{"arch": "unet", "model": "spectrogram enhancement model", "dataset": "babble in 24 made-up languages, each with its own sounds, syllables and stress or tones, from a formant synthesiser", "train_examples": 39062, "gain_aug_db": 10, "noise_aug": 0.01, "n_mels": 64, "hop_length": 160, "input": "log_mel", "win_length": 400, "task": "enhancement", "loss": "l1", "norm": "groupnorm", "hidden_act": "silu", "weight_standardization": false, "pixel_unshuffle": 2, "widths": [48, 96, 192, 192], "blocks_per_level": 2, "block": "plain", "attention": false, "upsampling": "nearest_conv", "init": "lecun_normal", "optimizer": "adamw", "learning_rate": 0.0035, "beta1": 0.95, "beta2": 0.98, "eps": 1e-08, "max_grad_norm": 1.0, "gradient_centralization": true, "max_steps": 40000, "batch_size": 64, "epochs": 65.5, "lr_schedule": "wsd", "decay_fraction": 0.2, "final_lr_fraction": 0.05, "warmup_steps": 2000, "weight_decay": 0.008}
Rows from block 2 of a small spectrogram enhancement model, named by matrix and row number. Each number is 50 + 10 x the weight over its row's rms, rounded and kept within 0 to 99. All counts start at 0. After the name is the row's rms in percent of the matrix's.
After each channel's rows are labels from the 100 clips, of 14976, where the channel reaches its highest value: "strongest on" is what is common among them. Only what is clearly more common there than usual is listed. The data: babble in 24 made-up languages, each with its own sounds, syllables and stress or tones, from a formant synthesiser.
# conv: 3x3 conv (model.enc.1.0.conv.weight, 96x96x3x3, each kernel summed), inputs 0-95

conv.26 072:39 55 53 65 46 51 50 47 43 59 58 59 54 53 38 37 47 46 50 45 32 61 37 52 40 37 25 46 66 24 46 54 46 56 40 29 34 57 58 41 64 55 44 52 55 44 47 52 61 50 64 55 37 54 43 41 43 37 40 66 53 43 30 66 42 57 33 50 60 52 46 65 52 30 58 50 42 52 38 47 55 48 54 54 52 47 45 33 68 50 43 65 52 58 35 54
strongest on: thin (high-pass); white noise; pink noise

conv.67 103:46 76 66 63 46 48 41 58 50 56 49 68 53 52 48 39 42 49 39 45 57 63 48 55 42 36 34 53 51 36 59 43 57 65 51 36 56 61 55 34 49 53 46 60 62 57 38 46 51 50 61 52 55 50 52 48 32 52 46 48 50 26 26 74 55 47 30 55 50 41 48 43 51 40 43 56 38 48 59 50 61 71 46 47 62 63 54 60 53 58 49 73 44 64 50 58
strongest on: pink noise

conv.48 070:48 69 46 39 50 60 45 31 63 39 50 66 67 41 43 64 65 42 49 50 47 56 49 42 47 51 44 53 64 35 51 57 46 36 31 47 49 50 53 23 58 52 46 40 43 63 66 51 39 62 40 59 55 42 55 53 49 39 49 56 53 60 48 54 48 48 39 47 34 52 46 64 50 71 65 51 39 53 43 53 72 47 51 47 35 43 30 48 31 63 61 48 46 56 56 32
strongest on: /ǃ/

conv.87 072:36 35 50 35 57 47 37 57 43 49 44 42 49 46 45 59 64 63 46 54 41 49 67 56 69 44 50 61 71 58 39 67 42 35 51 51 47 53 44 41 65 44 47 25 42 61 51 49 37 62 59 54 60 54 42 47 65 40 34 54 49 50 45 49 58 59 42 51 68 66 43 67 53 59 66 43 62 62 43 50 49 53 50 61 49 42 47 50 31 58 46 37 67 43 46 29
strongest on: quiet level; thin (high-pass); white noise

conv.35 093:44 40 44 16 47 55 44 54 55 64 47 31 49 51 46 78 76 53 54 46 41 48 47 45 55 49 43 48 63 44 27 59 53 56 48 40 38 55 31 54 49 56 41 44 55 43 52 53 53 47 53 48 45 60 40 54 61 43 54 60 41 49 46 52 44 51 48 44 58 60 54 69 53 77 71 33 50 52 49 51 55 59 55 51 54 51 51 49 31 51 40 54 50 54 44 22
strongest on: white noise

conv.45 119:46 44 38 22 50 59 44 47 60 60 39 33 51 45 50 80 73 55 45 49 44 52 43 43 46 55 55 51 58 42 38 63 52 51 47 49 42 50 23 52 54 54 41 43 56 42 51 59 55 52 53 49 42 57 41 63 62 42 56 58 45 55 54 46 45 46 50 44 57 64 58 64 57 84 66 33 44 58 38 56 47 51 56 51 49 43 49 38 28 48 44 52 49 49 42 29
strongest on: thin (high-pass); white noise

conv.78 080:34 44 37 35 54 70 28 47 48 61 34 34 47 49 48 63 61 60 51 38 49 47 42 42 61 55 62 56 68 45 45 70 38 45 48 51 49 44 31 48 63 56 40 33 44 48 55 57 50 55 47 46 51 54 45 54 70 43 42 55 48 62 54 49 43 47 36 49 65 66 49 59 54 65 60 40 45 54 43 71 57 57 53 61 41 34 39 41 30 48 53 46 67 48 41 38
strongest on: quiet level

conv.86 149:61 30 51 41 68 45 55 56 39 45 51 44 33 35 54 56 62 54 48 57 39 47 53 47 60 55 56 70 66 69 37 66 55 45 67 56 41 52 46 70 49 47 43 48 43 39 51 59 48 40 44 54 49 53 54 46 57 37 27 55 57 58 52 41 55 61 57 52 56 66 37 63 45 55 63 41 67 50 34 48 33 35 48 45 40 48 44 43 38 37 46 42 48 27 49 34
strongest on: voice: child-like voice; white noise; thin (high-pass)

conv.5 062:74 63 60 61 47 50 39 38 53 37 43 48 52 48 41 45 54 57 61 36 45 34 66 45 51 38 40 45 63 49 84 55 42 25 54 43 47 46 47 53 52 36 51 41 43 58 52 40 57 63 57 54 52 24 48 51 59 42 42 57 62 51 36 47 63 52 39 34 44 54 54 59 57 43 57 42 54 43 46 54 54 67 52 60 32 38 61 48 45 47 44 36 58 62 50 47
strongest on: reverberation

conv.73 088:58 58 53 38 64 70 41 47 36 64 40 47 30 43 58 61 64 48 42 44 45 47 36 35 42 58 59 66 66 53 38 64 52 65 44 41 43 49 35 50 50 52 42 45 34 47 57 50 50 50 42 47 45 53 52 48 59 40 32 54 62 58 47 51 39 49 49 63 61 65 35 64 41 63 64 38 47 31 46 67 50 58 46 63 50 56 38 45 30 37 53 50 52 36 43 34
strongest on: voice: child-like voice; /y/

conv.72 067:55 43 49 29 57 47 39 48 43 48 41 31 57 55 59 66 61 39 53 55 59 44 56 61 43 31 59 56 54 55 61 60 57 58 51 56 56 36 33 62 33 41 57 65 60 69 56 37 44 41 50 46 63 57 49 51 55 48 42 40 29 47 58 37 51 46 46 39 37 65 50 57 46 69 55 49 50 50 57 58 45 59 39 49 37 56 64 73 30 52 38 49 50 38 64 38
strongest on: /ǃ/

conv.83 068:33 57 46 33 61 51 47 64 35 52 35 38 43 54 51 56 57 46 40 38 52 53 52 44 61 70 66 67 64 47 45 59 46 54 56 47 53 51 35 73 51 61 41 32 36 55 49 37 48 58 46 44 58 53 59 52 61 45 28 41 62 54 54 44 52 47 48 61 67 58 39 53 44 61 56 42 48 44 52 59 57 49 37 52 71 50 42 50 26 55 59 56 68 34 54 34
strongest on: clipping; voice: child-like voice; rumble

conv.80 091:46 35 46 40 63 49 45 57 38 57 53 48 30 38 52 57 64 56 45 54 38 52 54 48 68 57 55 64 70 65 27 68 51 45 58 52 41 57 48 57 57 49 41 33 40 39 46 52 48 47 48 53 51 56 47 41 62 37 31 55 58 59 50 46 49 63 47 60 67 66 38 65 43 56 65 40 67 46 34 50 39 42 47 56 54 56 41 37 35 39 49 41 58 37 43 30
strongest on: voice: child-like voice

conv.69 081:49 67 54 61 43 61 39 43 53 66 40 57 55 51 42 44 47 57 41 30 48 55 43 44 46 22 48 47 62 39 41 55 56 69 42 34 44 55 50 28 59 42 35 52 41 50 52 48 53 48 63 57 44 66 33 50 57 41 52 61 51 42 36 72 40 45 28 56 58 49 50 50 51 46 52 49 47 49 53 65 69 56 56 67 33 37 43 51 45 63 38 64 52 63 41 54
strongest on: voice: high voice

conv.10 115:47 44 51 41 54 56 47 67 57 50 56 43 36 38 49 53 55 54 43 56 53 53 50 49 61 62 52 56 56 46 68 60 52 31 81 52 49 55 49 67 60 57 34 58 50 26 36 58 59 39 46 52 54 39 64 44 42 45 49 50 66 67 56 39 62 59 25 48 46 57 52 54 46 61 54 49 59 54 40 55 35 30 52 29 34 43 35 45 44 37 47 39 47 41 44 43
strongest on: voice: deep voice

conv.33 124:53 59 48 27 41 54 49 55 59 44 40 40 43 55 39 68 71 61 48 35 38 43 62 42 30 57 43 41 57 43 52 52 39 41 58 44 44 44 36 52 47 44 54 39 44 76 52 42 55 68 57 41 49 39 47 58 57 47 56 52 54 48 43 46 62 44 56 44 69 56 58 67 54 64 67 32 38 48 51 59 55 49 42 47 49 54 47 38 35 65 42 55 66 57 55 25
strongest on: white noise

conv.28 110:45 50 43 27 43 57 40 53 58 61 43 35 44 55 41 69 73 61 56 38 36 44 49 42 43 46 34 42 62 39 40 59 44 45 46 35 35 51 35 45 57 53 48 38 51 54 53 49 58 54 57 46 40 50 40 54 63 45 56 61 50 52 37 53 51 49 42 39 66 59 57 70 54 66 72 29 43 46 47 56 58 58 53 53 55 55 44 38 37 58 37 53 63 58 44 24
strongest on: white noise

conv.91 082:54 61 58 47 57 23 59 51 39 33 42 43 53 50 53 51 55 48 57 46 49 36 50 61 62 20 55 66 57 66 46 53 54 68 39 55 51 53 48 27 36 41 56 63 50 56 41 45 45 40 67 57 51 56 36 59 40 47 37 46 54 32 51 50 38 42 55 57 45 58 43 56 42 48 54 50 55 45 59 28 60 58 47 65 68 56 63 68 43 54 49 55 48 36 56 43
strongest on: voice: child-like voice

conv.40 089:39 49 46 13 49 57 39 54 53 66 47 30 47 53 49 79 76 49 54 50 44 48 42 52 60 45 47 50 61 44 42 58 52 55 46 39 40 54 30 51 55 59 43 45 57 37 46 47 56 42 59 49 44 56 43 52 57 46 53 61 46 49 45 55 45 52 40 48 55 59 53 67 50 79 69 36 49 49 51 53 55 63 52 53 57 53 53 51 30 47 43 54 54 53 45 24
strongest on: white noise

conv.89 114:63 59 57 48 62 40 57 42 37 40 51 45 60 48 64 50 54 42 49 52 47 42 56 48 46 32 46 63 53 56 52 50 70 73 29 44 47 55 48 37 33 33 53 58 48 64 61 43 29 47 48 66 48 57 43 50 41 45 41 50 42 33 48 50 38 50 66 49 36 55 38 56 48 50 52 51 45 40 56 38 64 74 49 69 63 65 65 69 48 57 45 51 40 39 55 46
strongest on: voice: child-like voice; /ɔ̃/

conv.52 142:51 63 64 51 37 49 57 72 60 41 48 53 45 43 37 48 50 53 41 38 44 52 56 64 48 38 29 39 52 45 77 49 50 47 60 32 42 60 52 73 59 36 35 68 45 63 44 45 53 47 58 59 45 43 60 48 26 44 57 49 59 41 34 52 64 54 36 66 59 44 52 52 48 52 52 46 56 45 44 63 62 40 48 58 48 52 36 51 43 54 43 57 72 62 42 46
strongest on: /ǃ/

conv.44 101:44 41 40 14 49 51 48 50 55 63 47 29 50 51 51 81 77 49 53 52 44 47 41 51 58 45 48 50 56 50 36 55 57 58 44 47 43 54 28 55 45 55 46 50 57 39 46 47 49 44 53 53 46 60 40 58 53 48 56 57 42 47 51 50 39 50 49 46 48 58 55 69 51 82 70 35 52 51 53 44 55 57 51 57 58 54 54 52 29 49 43 54 45 53 51 23
strongest on: voice: child-like voice; prosody: stress on last syllables; /u/; white noise

conv.14 130:35 60 60 45 40 48 37 72 62 42 30 56 49 56 27 54 56 48 54 45 48 55 48 68 58 44 41 46 59 39 85 51 37 40 62 39 47 50 46 58 52 54 50 62 64 58 28 46 58 46 63 47 48 33 64 62 36 46 50 51 52 42 35 56 63 41 30 55 49 49 59 55 48 59 58 45 42 53 52 53 55 50 48 42 51 48 51 57 31 49 55 54 69 58 54 38
strongest on: voice: deep voice; /x/

conv.39 093:53 52 52 13 43 53 48 50 59 56 45 39 49 53 44 82 79 50 51 46 36 52 50 47 50 55 34 45 60 47 50 53 54 56 52 34 37 52 30 58 49 47 49 46 46 48 56 47 49 52 49 50 44 57 48 53 48 44 56 58 52 45 35 54 50 47 50 52 58 56 55 71 50 79 72 34 46 46 48 54 55 52 49 51 52 50 51 42 28 52 43 57 50 57 46 21
strongest on: thin (high-pass); white noise

conv.74 079:40 48 63 47 51 58 44 56 52 49 52 51 58 52 50 55 63 43 47 50 39 52 54 65 52 33 28 46 59 35 77 58 47 47 56 33 38 56 51 54 45 56 50 62 64 48 36 51 37 35 45 55 46 40 60 42 32 38 52 61 44 36 31 56 56 58 35 41 29 63 56 71 48 57 64 50 36 55 45 49 50 60 52 41 57 53 65 66 47 46 33 37 44 60 55 38
strongest on: mains hum

conv.60 117:44 57 52 35 68 49 57 48 36 59 48 49 47 44 56 59 68 45 40 40 41 59 44 44 50 53 48 78 63 53 33 63 53 63 51 44 43 56 44 54 50 53 40 48 41 44 54 46 49 47 47 52 47 65 51 50 47 40 28 50 55 46 46 55 45 53 56 68 59 70 33 62 45 56 61 40 47 45 39 51 55 42 45 53 52 48 42 47 36 46 59 59 43 08 47 27
strongest on: thin (high-pass); white noise; pink noise

conv.37 103:51 46 39 17 48 55 51 46 56 59 50 30 51 49 48 85 79 52 54 48 40 46 43 45 47 52 47 47 56 47 36 54 54 57 44 46 39 50 26 51 48 49 50 49 54 47 51 50 53 53 54 53 42 58 40 56 55 47 55 59 45 52 50 47 41 50 53 45 56 57 54 71 53 85 71 36 48 50 48 50 55 51 52 56 52 52 50 41 32 54 43 56 49 54 44 24
strongest on: thin (high-pass); white noise

conv.15 111:39 55 51 25 38 46 49 49 72 51 39 46 50 52 33 77 71 42 51 50 41 55 42 61 53 38 47 41 53 37 59 49 46 46 57 47 43 51 36 54 54 58 49 56 55 31 35 47 61 40 65 51 39 45 53 68 39 44 63 57 57 44 46 53 48 42 42 51 49 55 66 67 48 79 66 41 51 51 47 43 44 42 52 50 49 43 55 42 35 37 48 51 44 58 47 28
strongest on: reverberation; thin (high-pass)

conv.53 179:58 65 58 49 68 61 46 43 35 57 55 53 59 40 61 48 54 57 38 49 46 60 49 41 45 41 40 75 69 47 41 67 58 58 44 36 44 59 50 30 59 40 37 46 43 58 59 55 47 60 49 58 53 59 41 42 48 35 31 57 46 43 39 61 48 59 39 59 59 63 35 56 54 46 53 50 45 52 39 64 61 50 55 57 32 45 45 48 49 65 47 62 45 19 42 45
strongest on: thin (high-pass); white noise; pink noise

conv.32 121:46 41 37 23 49 58 45 47 60 60 39 34 51 45 48 80 72 56 45 48 43 50 42 44 45 54 54 50 57 43 36 61 54 52 48 50 41 49 24 54 53 53 42 45 56 43 51 60 55 51 53 50 42 58 40 64 62 42 58 58 44 55 53 47 44 45 50 43 55 63 59 65 58 84 66 33 45 59 41 55 48 51 56 52 49 42 49 38 29 49 43 52 48 50 42 30
strongest on: thin (high-pass); white noise

conv.27 132:50 47 37 19 49 62 46 51 55 59 49 32 44 47 49 81 73 55 45 44 43 48 46 39 40 61 52 49 57 36 50 61 52 52 53 45 38 48 21 59 55 47 39 47 50 46 54 58 55 49 50 52 40 48 51 51 58 41 53 58 52 58 53 45 49 52 47 41 59 63 53 66 54 82 65 35 41 50 38 61 50 49 57 50 45 46 44 35 38 52 38 52 58 50 38 31
strongest on: white noise; thin (high-pass); clipping

conv.79 079:65 38 54 39 64 45 47 49 38 53 49 44 38 46 53 57 64 50 54 70 49 42 51 56 60 40 64 68 68 71 39 65 53 46 56 62 51 47 47 38 47 44 58 48 43 41 44 45 55 46 58 55 57 56 45 43 62 45 30 50 53 52 52 46 43 57 37 51 60 67 40 65 37 58 65 45 73 48 49 46 28 39 41 56 32 54 54 51 33 44 41 41 52 34 58 29
strongest on: white noise

conv.19 070:31 41 38 53 38 54 34 61 59 49 30 46 52 65 32 48 47 45 64 41 57 48 38 66 59 44 61 41 53 41 53 51 32 33 48 60 55 41 41 48 50 73 58 58 68 40 21 44 70 49 55 40 51 37 57 64 54 55 54 53 49 55 54 51 54 36 37 38 44 48 66 44 48 51 51 39 39 51 57 49 47 49 44 46 64 55 38 52 39 39 59 44 62 63 60 52
strongest on: reverberation; voice: deep voice; thin (high-pass)

conv.95 081:35 31 53 44 51 54 40 46 55 54 55 55 57 60 46 57 66 47 53 63 40 56 58 56 55 46 26 48 65 40 66 61 47 38 52 37 42 52 52 53 54 60 57 42 57 38 51 52 32 42 38 50 52 50 54 43 48 37 51 64 42 44 30 59 53 56 44 34 30 67 57 74 52 58 66 51 47 59 44 42 41 62 55 33 48 54 63 59 48 46 36 33 35 56 54 33
strongest on: white noise

conv.81 091:51 44 49 46 64 46 49 38 37 49 57 52 54 48 61 57 65 57 41 49 35 50 66 30 39 42 46 61 64 53 35 62 60 55 48 49 38 50 49 44 52 40 50 29 40 65 69 52 26 57 44 52 42 59 33 45 59 36 35 62 43 47 47 52 53 59 66 39 46 66 38 69 62 53 65 44 54 51 42 43 50 68 57 52 53 40 55 51 44 56 35 42 39 41 39 36
strongest on: voice: child-like voice; white noise

conv.55 058:38 68 60 60 54 64 27 53 50 59 48 65 48 43 49 44 51 48 65 47 54 46 45 55 63 43 35 55 60 34 63 47 52 43 35 34 53 55 56 29 57 57 46 44 48 51 46 44 44 52 44 55 58 41 60 44 47 46 43 50 59 52 28 59 43 56 25 45 37 42 39 54 33 49 54 53 28 39 53 61 71 70 41 60 63 63 39 62 43 60 60 43 52 56 53 48
strongest on: voice: child-like voice

conv.88 073:69 50 61 35 66 47 59 52 39 40 43 46 36 43 59 60 64 39 57 56 50 35 40 58 55 40 56 67 60 69 57 58 54 64 45 49 51 49 46 41 37 42 51 71 44 54 43 44 48 40 50 55 55 46 57 51 38 44 34 43 59 46 49 42 40 50 39 61 42 63 41 65 31 65 62 54 59 36 56 49 43 45 38 54 49 56 50 70 31 47 48 44 59 34 65 29
strongest on: voice: child-like voice; prosody: stress on last syllables; /u/; /f/

conv.30 089:42 54 43 09 45 55 40 53 57 57 46 31 50 54 44 78 80 51 53 43 43 50 50 51 51 48 47 46 63 38 51 60 47 47 45 42 41 51 32 42 57 52 45 41 52 47 47 45 57 50 59 50 47 49 47 50 57 45 55 58 50 56 49 50 51 50 36 47 56 60 55 70 49 75 71 38 42 48 47 54 57 58 49 53 54 52 45 46 34 57 47 47 63 55 45 19
strongest on: white noise; thin (high-pass)

conv.2 055:73 59 68 60 48 56 43 38 46 38 40 52 67 53 49 46 56 43 53 42 47 34 55 50 49 40 42 49 63 51 74 55 54 49 56 41 46 48 46 72 22 44 53 55 62 52 52 43 45 50 46 52 59 39 51 46 49 41 41 55 39 36 34 49 48 51 45 39 32 54 49 59 56 45 58 44 41 48 53 57 53 73 52 49 39 60 80 72 39 48 41 46 39 61 62 43
strongest on: /ǃ/

conv.93 118:36 42 54 30 54 42 38 47 48 37 34 45 57 58 51 71 73 40 57 50 49 41 49 56 59 33 59 57 57 52 52 56 41 44 44 57 53 45 40 40 40 61 59 46 60 52 47 42 39 43 46 44 57 40 48 62 51 47 44 48 39 45 54 46 48 46 49 43 27 64 50 69 49 67 68 53 45 50 55 39 47 63 45 38 60 52 66 70 31 41 55 35 45 43 63 25
strongest on: thin (high-pass)

conv.71 100:51 59 71 65 52 59 40 48 45 63 47 75 50 52 48 40 49 44 41 44 47 63 46 38 43 40 31 56 65 41 53 50 58 69 61 24 47 58 57 64 49 54 41 51 45 42 63 50 43 46 46 52 48 62 51 43 44 41 37 56 50 32 15 77 49 54 35 60 53 45 39 53 52 42 54 49 47 45 53 64 55 61 51 52 42 45 55 56 43 44 45 65 41 57 50 47
strongest on: reverberation; thin (high-pass); white noise

conv.11 084:53 38 57 58 44 45 40 36 55 40 50 54 60 53 45 48 58 50 69 50 40 40 65 49 58 34 31 39 60 56 73 52 54 35 46 42 42 46 52 59 40 53 55 39 64 55 60 43 32 49 46 51 50 42 47 45 56 40 50 62 36 45 34 52 52 52 52 27 25 54 55 64 58 43 62 40 49 49 47 45 47 71 55 45 49 56 74 60 51 42 42 30 41 65 58 43
strongest on: reverberation; clipping

conv.6 071:67 51 65 62 50 47 52 43 48 33 54 60 59 46 48 44 58 55 61 48 42 36 56 58 52 26 31 46 61 61 56 54 46 43 46 44 45 52 56 27 30 41 59 62 58 65 36 48 44 50 54 58 62 38 46 41 49 42 46 57 41 42 30 57 47 58 46 32 30 57 47 66 44 41 61 48 44 50 51 44 53 58 45 56 39 58 68 69 55 62 39 38 45 65 65 42
strongest on: white noise